A small audio captioner, trained from scratch: encoder activation gelu_tanh, decoder layers 6.
Rows from block 5 of the audio encoder of a small audio captioner, named by matrix and row number. Rows with one number within an expert belong to one neuron, the router's apart. Each number is 128 + 24 x the weight over its row's rms, rounded and kept within 0 to 255. All counts start at 0. Numbers have three digits each.
Before each expert's rows are labels from the 100 clips, of 14976, where the router gives the expert most weight on average: "responds to" is what is common among them. Only what is clearly more common there than usual is listed. The data: notes from a synthesiser with random patches. In brackets: how many of the 100.
# router: router (encoder.blocks.5.mlp.router.weight, 8x128), inputs 0-63
# up: expert up (encoder.blocks.5.mlp.up, 8x256x128), inputs 0-63
# down: expert down (encoder.blocks.5.mlp.down, 8x128x256, transposed), outputs 0-63

# expert 6
responds to: tremolo (71); filter motion: fixed filter (67); low-pass (43); oscillator: saw (25)
router.6:104104115105130103139157118111121108152142120147140126131150116096153186132133169110151149074158116108141141079136141122128107112090160091123153163077116119121129104158163115105133150137153119
up.0:131125143104167158155155131104160142150102110124123154104167150131095125127123149129106097134135165114074115151123141109152109135138129165116125120131112155121149120122164143119133094133136139
down.0:163135125109173066117112134111155133136090136110100136127179101108092162111128152113094121136104165105117129122138108147142053116156167152165161103100147127137149096130105126154152122091160108
up.1:138107169096142155130141121094159145115085130117114123126157132127060099125146149137127110142095176104056113146109117122163122143147138158140147102139115197117143129121149122131136100150146170
down.1:192138121132174102131108119151112134141109119115156116131129119125086151151092161127160123127084174096077133166118122134144104126134153144147158131116141131159145112130128106143147123093131109
up.2:113100136103160132111125108098157130127079139107166118145194135140087139132132138131137090141133183098081122148122120139139127128177127160142124132148105186139123131105144127131116097103135159
down.2:161143119157172107123161111096174137142072119115150118130179097125109153153098131097142097096111164102089119133148126137138087113153119119164178083124094139162160102110123140121112158122164112
up.3:135132121154095170168096195124126121141153079097177087131157156177108143102138140129160117109126125134134133144126120162091167146131126127135126130155142124100125105098121100130141114152079133
down.3:169122129150121108150115184146150146134129145115125157150165120136110109131142122108173118128160106112150128112152099155095114131112123171135154157136145125102114100147103102141170118146135088
up.4:157125141105169132111127092101174141126091109136132136118171160124101136125108130140125104127105173121067118130115136114133147137168126131149148131131103152153169139132141170126119131108134166
down.4:154150132104196089119128112087122151136123133144120151113161105125113159139112152094110097118088152116093101123149140135095056099153149124157107117120120150147159157122128114132166133125163126
up.5:134128134129137159141139144140122120159106125127164093096138116154109104093170140115164131122133141116118158157069141152146139164150085158132141127153119096175133107116161120115139142147143118
down.5:155118134157100119162087176158148111140096137119140153156149115120113129125162109125158116143114148101173153153124107160121127172113071128130121105107125104105129108125129125135165137152105122
up.6:149135131120151125125102145068159138128105118085128155130179156132072115100125138138116080146099153125078137151145117129128099138166128150169115112125101170105140130150129137136137112148156136
down.6:172151137106183074117101133141179154124121131133119184125160120109123144123111177095124088122083175113114132127138096140138093118153149134141152105116104158157123127129123119124180097103188115
up.7:164119139083166133109129131078148144094113139124101137107172122143100141148145149131120156141042167125105132149111091163149120112152115133175114096117133162149110128124104136117134114159104146
down.7:145170136130144132134102125139089143164140127116130106142125109121110142090115120133127103155155130140205105122147092169138150101128157107146101144133140160147123128114162112105141089064137125
up.8:126131124137107176128163129118138139146115116087179132101139151138106125071165103180148094127145137114124169146105144110115131145118104122153162133175096142155159131119133127153146108169115147
down.8:147131138161091123187088163165119146103117136140123122149148161145110118113130152122149106095096120088167127146101069160107134147101133133116128127142138124143108099130130115144164104112141122
up.9:153154141143139188121133142112126133148129131095182116120172156143148115092172135161164106110146136117107155150107144122127117168123119127180146124172115154121191112115169117128130114135125149
down.9:159134136142088115185116190154142144127102142107140143166135152126129143118124143128157111134116143110144114106126094161113139147108128157142099111144124130111155090151112123164170109100135121
up.10:164110125113151171107132140102139114182110155127118108134169125141101112118188120095130091160103145144109151157088148120121124168129071141145138122139090122146169135115141144118139100135113136
down.10:167136143148123104143102157157190107148089140109116156182140133096103110123134128113123118146083138101137150151127086161128112139111086154113148114106129098108130104124120146135148129136154090
up.11:139139150104159136120151146093160131138098153122102138108186159159059096104124116138100114152119166096080111172113135107152126131163129131150118118141107150134143123112138156123133093137149152
down.11:182119146148160123120147093106153147113107129168084155121167114107135164130089149120108105145115162111077111142147131113146108086145145147178164141105148140131149141128111143131122114133170101
up.12:158103144110155096135110155093131152111104130112120148139174133133115131111126118135113104131106179110050141129128116125122136147164116148153113114112115138132148095145115164132109111138147162
down.12:156152141120181089100101117109133131106110115129126158145160089125077139161134165091144133111114129108072110146086142125134109100134160177186155104152115126133153120156128125125135092131154083
up.13:148105153116156140120125124090156126145084129109130127127183135128100122104143118159121097133113146121100123145137137101138130114164121189152128095144101171157138124133121124132124112119122161
down.13:171113109111156100117134139115148145130108124134125153103152094126093156138135135108146115125082193105079121154136106126153095141152164139158137121139105119145132130113173120134147110107171136
up.14:148126165143166178117143113134134117171120141112144124137144131108109097141159107121135101127110175118095169181073151135131128142132107154164130144167097127130180132098158138123114123138142123
down.14:165133115140131121155100165153136093140093135110121123140137128099085107118142106159155120164079140131147128141115075154165129174101089142127142091125105133107138113117115153158152139137117108
up.15:160082129128145117120130126115160114118097130131128154093169145113100118115105134146125095143111190104062119139128112126131140109153109097145138109117102162106153146160127149128109123122144149
down.15:186147131120175077102117135133182161141114117147118148151122093118095168129114180132111089129096146131068135119141140143128086091130155146163110136112111137156115138146126139141166130129172117
up.16:146128144107156156124134142134149129126112104109112134116158110130083113085111143123116117135125174080087128157142125133133131120157149140134155110157098154148133125113145142137113126120124155
down.16:176108113144159111125165140115194160136116124128135135111137089111081136136070178091133081117107164107089125141143123136104094137125133150150170105124100137140121163155118119129133115141153114
up.17:123143172101172165111129131107177144100101121101117123116184118134074127123143153152108092126090178085086142137132123141140111132157125129154129138149109159114127112129120127144107071138132160
down.17:106138113155176125097137119090167162143082128127150141116176131144102116144108152125130146126098181115121139118105122143157108102124143170133119145153159132149144079136152114090108110139155133
up.18:171104176106132133102132116119112147137107128130115148142161174184122133122156116133120106143100186111115100154158120135149112139124112118138084120116127165134142098126135148145111090110146132
down.18:143142121117153103119124112121180117172137109164085120094147128106094178104109134107110124134123151150084088123157112135144129162143112126147135115104124160132144162125112105123181122145142079
up.19:144138169070183171128136111102116123143104131114115143116177166144104136153156137167111115131110176113081103131122125156148136110167136162143121115150101135120134150124125167114113103109123147
down.19:151128120161192105103129144120145122138118138127151090102166105120144157152111124139089106146116147110082123142140116159138073132152130154137146109111131105135130149126122108144129124141160083
up.20:136129160114169148125114125121148135159079100119116119099156167148098127122115128146149127100127158127107142146105135098128108148150106145164149106134117188141157150135111146117124096147163136
down.20:147121118118180122133105129133149117179121159143099113091155127152099153116104157124116119105131175129105129154126153119153131133141157121148170155168113146189140099129094112149144150087154086
up.21:135126163100164136131141097112173120123094117099130124104180149122129126121147136137141125117105159100086137157133124084156114129147121150153134135136094139124167148122159141123144119136160157
down.21:171143152143165105113129154112168141131102106136130118145140145144095151156139171103127078147125166113109093138157139153120102146153152150155156095114114104160174131111149125119115109131139123
up.22:147124146095159136128127122089138140125098119162118154123165156140096142141121146130128153130107160121067120141129120115161141112130121134153109133115105173139149140145108175130145082155137177
down.22:145142149100154085121105128111139128121105133172132117120158081137104155111074175097140127145110131098140113163170160120140114091152134173140143129127129095157129142101151115137144121138170143

# expert 1
responds to: bass register (72); pluck (59); oscillator: triangle (26)
router.1:094104144092119132124123161167146101144121099129100094131119105110121121117132106118135137096171115106093139131113128143080121139080111112132155120127109123117149092082151111114108125101117108
up.0:111169120105122130153127097079141110099103145117123090121111186128097123169118089130075130137103163112109143144120109147179146141142137103130117091107119125140148128089157125126116130119102134
down.0:126122103114126083079118141116127150088120131145131135088147112113154151157094143084098135129094141149070130112139132104147102115133131124142145093114094090103108137126123135119112152149144123
up.1:122144123114159129121156124112158113165091113138093104112149143130135093156132075135106141152107166115116133157146117136147168107104097133135127094106134139137133114101135134124062140104103140
down.1:087113084099141115077124148109146144116133124142100126127145092111150159152097162089096159124109107102107093095155111133142108106149176143150122133082134070096108144171111127098124159156120119
up.2:125111155104141112147108117101122138088106147103109128134148144120095115153101102100101175144105172109121088126129157133161147120109137121129128092148110125152072114139143127117097120134121139
down.2:115103125138150126140137132152136139115121142132120102189135105145122147149094138131135139144150099086092118106149091103121135140125172115122095131165120136165138123114092152153138122072095140
up.3:117155133080144112128124108087162135105116138118126114147145138131101119137144096139099124128091156084095125149154129108161144117142101119112139091123121119151142126133128162136088116122126131
down.3:109143110108176110145142147131120168112117127119130134139139123117135103114114103094085157114155141107117144177122167141129148169102114126130111071171133123140156107110124083149144120119125142
up.4:117152105109132148154138120088135110123119136128109098120142140110125125148102095135107111123082147124132132152143118147148108123123100141131139129089127154140155100110158142141065118111113146
down.4:071117107079159114115143107128146143124128124156128120114096110109123150153113136109088133118124150127083119113127095116129117108127177114122113141113106108118088149139134128112114155138123155
up.5:117157132079145143123117113076139144133088144125122130132145125091088112154139125116070133140073168117087126159118151123162138123142103137125134126095118137141136113134132155128102104123113128
down.5:116182114120132140101109136137150169115074111119127055118185156150110131156139137111090139135120165140072090134166123145135158155136104128120119095161139087162152125097119132131143122094068127
up.6:115152150067153108122116082061147136117106130155100141133138151103125105156111109105100114140087159110099123159119117125155151116120123134101116099134108148120123143102126146121096123116130121
down.6:088136124138137134130132152159137147146121093117116114099140145119169114119134091132072103144134133120105116143094148099129135125126113097158099084140118137121101117159103114179122075097066180
up.7:137146130104161122094159085115147108151103134131137115139127145126114152146130088095076103119091122151100113145117148137167109134142084139160128123124081129148136115124151164154071145137137098
down.7:122075122092105095085112108118122158094168151112115143142115137110134141155072156117139148134123116117112076096173100116104129105153184128143101137125133122102100154161080129131139117129131139
up.8:125134126106152125115129095062165147136086140143103118144144165132096144133137108113090136138084148114127097169147107114181135128139139106096131091114125147131136135110135172133083096104125148
down.8:103094126135140087065126140089147169105135084123122155090136088126164126142095170073112145110143129121078121097172096134144127116151142139104129148137110130107110161113133130109150143123149110
up.9:125129125085160113131097114104133140141075133133102110128166132126105129161105104128081127138071153102095124146152105105136143124143105146114121107123114141138141126148135165109103109112102139
down.9:126104124128135114110159139104120126153055113149115115139165138109124119153105117157055149122133124134100124142119135091114115124121077117115130116177116140139170096075124104155121093108077112
up.10:135130134129126163142106128128130078125139110144133085159142124128133087100162091159100137135119117152167177204135127161122180161128071132120125111098147128107177119083166101123089115112069112
down.10:114136164146121148125135118150072164113140106114142147079108148137142153101146160130183123136159124080147139136137127075127159112135126105086128139147088117156123179166108140107150100123150171
up.11:133132155079168127123132092094134113123097134143098120139138149133100127138148113123070156135085142102090111155153113119146160116121103126123149132110118154130151159145138167124068091104110137
down.11:087152132135188153138129120089172122129091124137166173122127128127144106148143119111093154093127144173127130141119165151162142144110052117130131145168161135113107122130104125156122095127114098
up.12:101124135107181104110166089093188135126107147171108099132135119113115112170133125132106090130096163115092149123096130113159127112124127123138120111106121138092160122114134133134108098105135120
down.12:118139123110154147115115143135123142100093113129145166107147081103143094152152115098120097139142139105142118154143129127165127159154098170117165137153141076083104163130126109098132176115135098
up.13:119157109101133100146155094091169101123134141150101120139158117117096147152117109132079099134079152114101120184132100117149125129142130113121131107128150123155139116105116155142079125123124145
down.13:091104093099111097089127152110118125117152135129104109084125111076132143164109143102111175130142125127096094072166131115135111103150183137097140133138147115123105148169123113126128146142139115
up.14:122153125104151099117146091056153109145123143147119099148143152099104114126125087145100128144080141102087147183156134135165122124126118122143154123126098157130149149094109123141090107103112142
down.14:101093091101152101085135122115120148103154117165137121088104109083146164162094178130085129158144121155102105062150150134164101090139139129110135124108116111112122142157125127114143155116129144
up.15:123157122123144141138106105094158147129096115163098103136134154080143138158096118125103148155067158128110159136159118124149141115137119114122118109119150124125142147107119141155092092111085146
down.15:105118122117139143148182137140157118149111120097123115092158117111090157143135129142086123115126127118096141087137141108145129126110129110128141161158125135165190118114141108141149129138078134
up.16:098138119092160126105106120099154122126106134149121119150136177120117127163133080145082133124079144139077125147144135125151098104140113128139109117121135142123125118112167129115074099124119127
down.16:104124119117116116113139139131120160064161143127134136097112153069123140132079197107086144133128122102118156087174100123140126099174170118118118095136136129118078151147129136131133129117114149
up.17:137165138107126107140122114104167100117116149137090078135140119105123147155123114141103152117059139128114132129121141139121126117126123144127125101102108164153140134092142125115081124153100135
down.17:112119115100129110087114116119104139101137134136128103126099105118175182157094119114102153135099114143096075072139132116116150103132168098134099141120126142122099126120138129127110136116126116
up.18:124155135078139123134121112088124127137106127148112111138171158127110128135125106130077125159066155108114134144122135137164165111151116117128116084117104133135146133125146165111091089144104146
down.18:163139132152160136110106118122158161114123123137138087124159106118107116165084168106126155125159166120090128155092117140139138144118106143140146120143162142125167144120110135171116145153102111
up.19:115129144114168129117120131104149130141104141166106108137164159109102105146130129145103144152094171101101124133156128119144147093135112132116118097116117141129134138139122153134075106117094112
down.19:144124083143184121149091140121122115116120129140108125130144100079124109146175150125119134074139151133124103153149123128115149129129098102137115098163129130166143124140134125143156097119127094
up.20:122121124111140116134133077101150094123118160154110135132130157097103111162128076134093122121092149146124113175104111138148114113130121107158152073100111130169150142095146120127070132129110111
down.20:069113120103104119074099110125122135096140117133100129136124111118120118164108156115115166115118118132101084071194114101157140120151157096112073118133147112105093170124115129094121125107124140
up.21:139122142092161105137122160077153131097095143164101109155128152109133156155112125090102164130069133133090126139151129115163150116131118123138106084089127143135137114144153123112098110096132154
down.21:107119112134101180147136160125120097063097127128126107119141102115124174123105147083088163081119080127082153108125154106119129143125152120131172139142071146146115124106143158126123130113064142
up.22:136124143077149132136106107072143118124096148139105118101144166129083116142120119133089133141077159135075097156130127121171150116133134137132142096123116135098116144133128154151093114100108132
down.22:127147119163150169131159133162135176171122095105109121114168103076121121128121145126076124152120106124067144142151122131093124114103084133130133127170104115191136164131120137118102116154091154

# expert 3
responds to: echo (60); pluck (55); high-pass (54)
router.3:128131110189108124144139144119132135134115123111139096150117122111128141127128103136205151135170103168083114084124139096104127125135141136133120146116121117089108085149109129121115153109160121
up.0:114149110101163110096138106090169111108117137146099103139141123086135123155084107122086137172088136153096108149143136129173108117126107149156146095113090146128122185114136121139084151151108102
down.0:108134114105149112110131118130109114169074129140127104147137121154120106111139137122086147086110156104125125112151121140154147086114127133089177104148114108145121151084166119131080132095110103
up.1:155143148100179111116151139073155137142089154122107114123164132129100131126124126123082131152077176120096114153160144111165082083147139141126123106126143141153161137123148161139078113127109172
down.1:149123131126094098112062127125130164131151131175077150099124140136123112082131104102107127093131135155106128126144120144088137085162128116130102133116117131092122161108097137153121132104149092
up.2:100118142103182106093164099074185137142126125169093143117153156104097106135112106112098132168075167119137137140142139129149119107129148166127135102130143143155121170112138137119068130116148164
down.2:113130153135114091095087096142110183131173160125104179125120100153098137100105155097143180099097114151138127099165122097129154107125157091183120153129140108110128153119115125122124133104160126
up.3:136136170117130144109135110084137139132103138113101118107148182134150115133149113126113097158106162105056106160156113101144119110121138097139124131128134153166178162132143149157118106089129168
down.3:129114124128138115124111172123164141129131157138169118099199110114093102097133096158152125117160161124075123140091115140141102131126100128145120137110092124122147106112095125135115152131129096
up.4:102118116121127106122138096099139106111110140161100115145113159090146105179130094102067141133104164125092065148147135123176172102121117111076121101117124135158140119107149127122105132110125135
down.4:178118143117101123077088139116097123118140125170139161168164132136123135095141147133138171135114092112122105125161098143133132116132097147142118108098153127119102121117114113129139121137131071
up.5:118145140104128145092159114115133132130084130124139131135159160110109124146141116137102130148102143118079068132148115132150134101126089096126107122126100146135140163145148161163083120130098177
down.5:137120142137111139080090156112168132110137122128121169112128172106137103074146117123156134108130152127141129165116100143105101113159095142159095143114085147122098102102095148108115139127127107
up.6:141135166112155138106115076087154105131108129129126102113142149090123100151116137134113140140104174085089134150113116112162114117152124111130122096121116145142151148127129124146102098130125152
down.6:156106145158094152101194185091124145137127127094119112117184152123124145130132100133193130114117140105151109144115123160135153143143074131130111105131102142122118140106111156143091120122144116
up.7:122124130083134119105125101085139128127094131138105149146155142129073120137090121129101110166080148108092140155127113124165105109155119115155118086129131132133142136128146163123105118140138137
down.7:154161089132102132070077162170178104126133105106128089114161108098105116102159109129160119159104164108163139141099114125150151109141140162154127132135113121121152124115133103152138130074126084
up.8:126129167072143108150152104102151106129109148189113112136142141102126131158116122134112142140102139144106091135151152132143140090132122088125120118097116114159127153088149131102075112110126124
down.8:165138169115149135127111139129134138152108147119124097126165102154133136048172170116130158085104133154123164120097150129139119107144087148141092109146103130141137121091148122149116089103109111
up.9:120150122098126109097139114074149103095126128132085096129135117101080134154078104125079107171091110152116117135148120149169123108104124148159165109108106144147097161107117123133093139131098105
down.9:117137140106143084121145097081111127155121134147112089164103135128149114146111103112105173107102144146116093122124156117151137107097132080128120109168126113169132147093144116106098122083116149
up.10:120126135109134114123116099093163137127100123157108127123150154109090110161111126104089122167109149106120108143118124113187138097127081141127158112115126133149105181135071145143082140145105118
down.10:099121135098139111131115100106109152113126148152097119138119131159150162152109142103128188079150098139154067106158148081137164092124145113134123143141168117124137135092162145100118159114160147
up.11:125160143062151147077113101083133116129097157146110131149144122144105134162132143156108139161079185125119138126126131098171127122147112123142127134128116155112137112147106160141079108110116118
down.11:165089110117120135116082148134154150153114123157148143064176141115113081086111155148138162140127137126128123115173103145124147127157111119143148130120139120140175134126117137134130169126127109
up.12:104161139089121125102109113089125120157128149140112131143159147149075111133123136116092100147067152111103132146129106106160137119142116164148105128138128145141133140139123142147097111135098195
down.12:162146151117104099114094145125114105140144137133173164093141139156097055103132107130146157146122109139122111128117116143147125155162104124145133108132125131119127104105101139143138132121170104
up.13:129140160120155136098111120110138124146110141160125138133122151149084125146122132152098123161072173127085139161163123121157108101138113126148130101117080148148158167108132165161115107131099173
down.13:182148126127107110097131187116164120121127113138137129091117165080120092095163143139149105104113152150119092143106127124155130110155053106157132131123099151121156127127104145150084138135134084
up.14:113148121078178124118148118093130101131097144159108116126144142116090120142127149113105117151095148096070100142142146127160114112137123111140114116114080150152130142095124166124124105150124167
down.14:157137107113098150087093140115094131120104126201123156138137137133120091120082140121135116141160163117116130092160126137118121119125140169134110157121106167144110130117145115099147150119135101
up.15:151139119104156099112158109081146130147121136163085106121115161091124111157120070133108120150100181125093102139150127142152124118104143128154142091139127155119143151109152146137080142121123135
down.15:093154124095096123142077155138126130163106114176125118152136164111146164117104144110122176074101132155134107098162113139117171075129158113122147150106108118109137117069164124118122156099118106
up.16:147181149101124155087107130126141111138116150139112117113127121127107096136151138124094146138111147125051110155122089114157121125116113123153102112121114145150154186116161133138143115137126175
down.16:166143143117128132101100150107157098148116133118147121108146152130113108100150101123132097110115134128143109169130099149160107119151056125157090125137105134139166130094103173142095130130136091
up.17:127146128092156121102150089096136134105112148154107143134142146129128161151137140124102125152109174117090101153130148136161132128122125129110138133145121137158152135142165152156085100127098182
down.17:125118165139121134129095130140102129141144119174098118134128114124110143093090157090101119123104104121113135143150109124086077077149107135149111107151091139134126137115092127076152163146140086
up.18:096131133125124148108139102114136090138139136160128120125098144109127142127093118135099176135097135117134130134117121122138203138106095133066168108116163148153098114162081170118082151105110193
down.18:145141085115175131140140135131133075129117142125146114149138108090157112155199093102121117125138111131118152131119119151176109132143072136108125128138129092101152132139100123146126156197161126
up.19:121120151094155136083128068138123163122138128131132143089113134137132124136166143124115121108110149093103110143138182079137105094170158128106120129155123112146125170144156138076127111091162154
down.19:127128191089120146129114127089138123157174141124149125129107158145112141090160097136144133096113151130132156160112153126123147148154123138116104143165127164140144131107143155088085091110091122
up.20:081128126097148134111150074088113129129120139173093104140130165139134134166134117135105125113092140133121099129144158100170171122136143112112111086101157125156156111131173175112082139101128151
down.20:177152172102099099070090161139129140089140111142113142137158140136106115095125150088132148125135133148152124123146138129105121076168132139155107112123104147147125153118139078132160122119152073
up.21:143154159082157136101130139115156145127104144114122147102128144131096137158145095130094114151107156095082119151139151125155120101154115143117113126117099160144134170114134168123104103137154191
down.21:124088117119142074058114140124132138150130159148126179125143152116153096115167098120117103141147175125140127153142154147158088127154093101157110128113136138122169143154136121158124134115140105
up.22:061125142147119139115133110123101102126148127155134122158100145100134129174111113116091173150115127138133088101109164115118139133142117091112106095142136130126120131170146164103102158120118171
down.22:129117087108134119140155126121126114128094121125126114110109157110128100148209076132139115132149121140127148147135128166192114143098076145093119131126153100120160138137130139120132203180116126

# expert 2
responds to: filter wobble (44); noise (41); oscillator: saw (29)
router.2:097107117145101105154144158107114111092116101138147096179079147125135136110121092087163151134117127172119129114099102141149137121076134136120163130139117169123093088109130162147173121118140101
up.0:122110158124126132107110132109108097156104146095130120127139159133121112166153104149120135142077145115103141188121109172172147125116092111158084127147140135119160123075168178123087110125099134
down.0:107140107149082164139144124147147110145129135126145080159137129160177137130122140131093151104142107112102151146130100122134212103096083109086116116126147136159163141073146113163143106092095144
up.1:137132146090160116106131119078156137164086149124105143123169135094095136177133101152105121135089147126065135148142107139172126121118127098119126109137108153124174169121126130140091122128110148
down.1:092167112090132133130121116117093148124130122181164144107122156155140135145056161151093120105142119088122085123134125122102163134097129135102082151130147140141126127096092127130173096122123104
up.2:140142121083135144134107118124175141149084146114112139143165150092129113125144113104083104124100163096095125146177114135151131114150135131134115086116126159135138150147144153165102129156135145
down.2:142151117090149116144128096114082106107134130148147122086118129141182125117127153121133184154145163130128133139155121118103143093129141107101138116157137147125046137111147116064117122111084125
up.3:129121129109151118125103121118162096120073135160130093164122133081133083157122086111104161166085141166134126172151118125167136138123074148155129102098131141095143112107094136126100130148098150
down.3:134140078140137108122163147141170097091111113139189111162106122109128169120155097133120114178133159114130143138117115104148133156081116135136132154112122099144162136092144114157108140116112132
up.4:141148142096159143119121100101151123130128112155093104125140142112106129146148087117094128146070150093083126140171118146164113124130126144157122098121118124126151131154126138139110123132138122
down.4:130181147090120160138123098135120114129133112151123125147154121122132145100132118125124127122138105154153146185122096122103154116114114101092156097170098149150087150126138142126142083126099154
up.5:140115141065135140124143132094147113114117144133110113138153145103100135142105113093117126165070167125083120154149094138155141140124125125119108097134105143133157161119154143127094113082118147
down.5:127153092146123122137119125157111159097122108136120145124109143094199120154145094134128093103130114116126104110146112095150153104140125119098163124114129156151209077157125132128107137099133129
up.6:082121153107122109130115127078144101089101145118108104154140116110117102144145117111104109122085153104116156162123096142155137173113109109128093073110121124140132123145171138136070136113108125
down.6:091141109123119169141156150128068125091124149127161086124110114169176125123117088120149119186168128106088129130155156124124181133121150138113099158131074160138159117144159139116127152124107153
up.7:139145139114179141102107103081124109150093136098115149151138126138095123166153114129099110135072178102129156155149126121138110122159124154160124087118120126158146129111166121156095107126122128
down.7:113185126123103132160102101127128122093137137144151117097156127109149131111099149125115162136102138113140153117075116132091187104148141145101170134168138091138100153095102120128123073151089126
up.8:115137142086181099095125112097180161136116122133132134124124154117144118156174061132107095133117154113113118143110135141170107132119140097142116115126123136166158143089136165106076091126153150
down.8:113118133144128185127138106140063106133132162155107108155088114172137136139100111162119149144162115146195125163123117146122157144102157130106154133137108150091112104093158114129144145130082123
up.9:142124145109091081136123119075102165094130146135141127159150130126120154102126108131115138167111152167107081122137115164127118128143138135132101091110134144124158098164130165072132154130126153
down.9:178108127132121136171074178130128111115099125117129103162174143118117106135102122163129161107101117137132111176138112151111088147129099099140125117141127123084059090122090118129163145153110122
up.10:142141161111155153135148103115164123115047136126138108138143151122106108168131135113112122145084181133118135182102122153139147132121111134134126117115106103153157140118173142154075134131096161
down.10:118131102125131165157134117113132120043118120132171125089133113113179089095094100117128149164130122099120137149125146134128163133133114154089164157093121112149102119136108087104156134158108122
up.11:123131137114148109108121108099148111103100125165123123160150114109100109134096111096085127134096172132111120163129105102149127115139110138108136083121115148170146177127168171122073132139120157
down.11:110113125133083126142116129125125079115171123122130074160088107123131146130149103113092119184144115151121125116109132150135141121103122097144106128139144115154154126107140115151086087115121135
up.12:124094161084179125129130125102147161149102149101141124142156139137132174175153094108120112130110167130108124145114104128154103164124127084116140135141086155160167107125141136141095127136128142
down.12:108109127136127167152146128122063133147113138140142102106130129164149126123104137118157143109153140122116147127133108127162180138117153118090128127172101175109142065119143119110164146116079107
up.13:114150135093126120109102098108138112121098114156099143102140133120101127155126111129092141132096144130086140154120111135175133106136094129144129090125121166152171135119142133134096128159114167
down.13:079129129123138171136146098095119127102100133153144152104085143143149109134099110153137153137083139088099116141139152124119140138158117105137126140175152129160090138120098106162127098113153110
up.14:116151112085147120109140118107141140134099113159104117132161140127097134141119113113107114134103177107069130149125114151150124109143118123153137102113141145116142149103138163129099093129127161
down.14:087146138118096122130139109117108136123129136146186166133137131141180134127109139139128079112172075113176103143141153154123128132135106147110127167128191124113098093142137085139109084138151113
up.15:134139150083155136107128117092156120136085144175122121122166130135124130164109137159098135129060155130081134143126128103164170109143105135124118118106089133104122145123151137117096098113122158
down.15:127186086105115126159174142091103144111143120167155086084141094145152131093140125078133122144116114151181117156145139100131145154154139118124151147144172150147122130134134104161104152080163122
up.16:114147158095158136103142092106121107125126131129097095123132137114112150171167101115070132163113178116118123145123135120148099093123131085151112113132115130175157155112161139119096092090110138
down.16:120134111134105134145151117135088130153113138154130112119096107090173149102109063127122148147130138131145104115130123138167148126133146121096114117120094161171144128092145145113106133114073101
up.17:134125133071124135120116096080124142130098156150131143097119145129128131147138124120113119129077170112075090142131131146170114108147109103138113096114121155144163117156148161122083120126113142
down.17:080124111107131166125115112129132170135124133145101159105098141136140088145132078127139086108158149126130188138091152106171172150123131169116140124122127149161135096117141116145100106113093137
up.18:118144146067135141128112108102116088127108134129097096160142147127128154153087122130089134141096153127093120144149119114182138128138124122136105066119137166122130115105148154125101100104125152
down.18:142155082143151084111153139150101130170117127100157109129137165131154133130129100105128120115140137129121086106121123138144151134120134116123148131138104164169165114099169148137075125086134112
up.19:121131121075167128097160114092141127136102153133139124147113154131142175142128128105113112138121161096105112115154135134150094119138147104097092108164109130147162143137183136141096100113119119
down.19:082127129130129177137093148115099116137148154125103103120116123129139186142119144115129122119127116158108104147157113117116166137111188086115115141158100201135142088126159123104104121149082119
up.20:146150157084160111105102132089148132130090142136116136131150145111133090148130103130127138149073192122089104171126098126147116116114099133149127079113092131151157141120134171156080122124137162
down.20:088143132100131166132135134152165106117162147106146125127126124153191118144109145110120124139148086130091162148090144129097172149125112098103105134105130175130116156091141106126114096075100109
up.21:130159125100176098093132103103129124082081144106129128113092130122144157149133121112102096168122177088132134132103157104144097115131152124116108103091115128161151167112170126110105127091130150
down.21:123135118159111140145111118151081131148134134103141101146146157134184142174108103144123163161158107152144100165086121152100161149116148120101139108138145175128092117110140147097132147142088097
up.22:123137153084154117108137123083125113133101156139116140131121163128128150151091116127101120158076153116084116144144098137163142148101120104126133101123125147140177116134133167125075116073124134
down.22:097119138119113144118147125155090134134121134142114141137052129142153119139104108092140099102171108114129126069135135139173170113118134125065121151130115184172153101122138150139117122104094186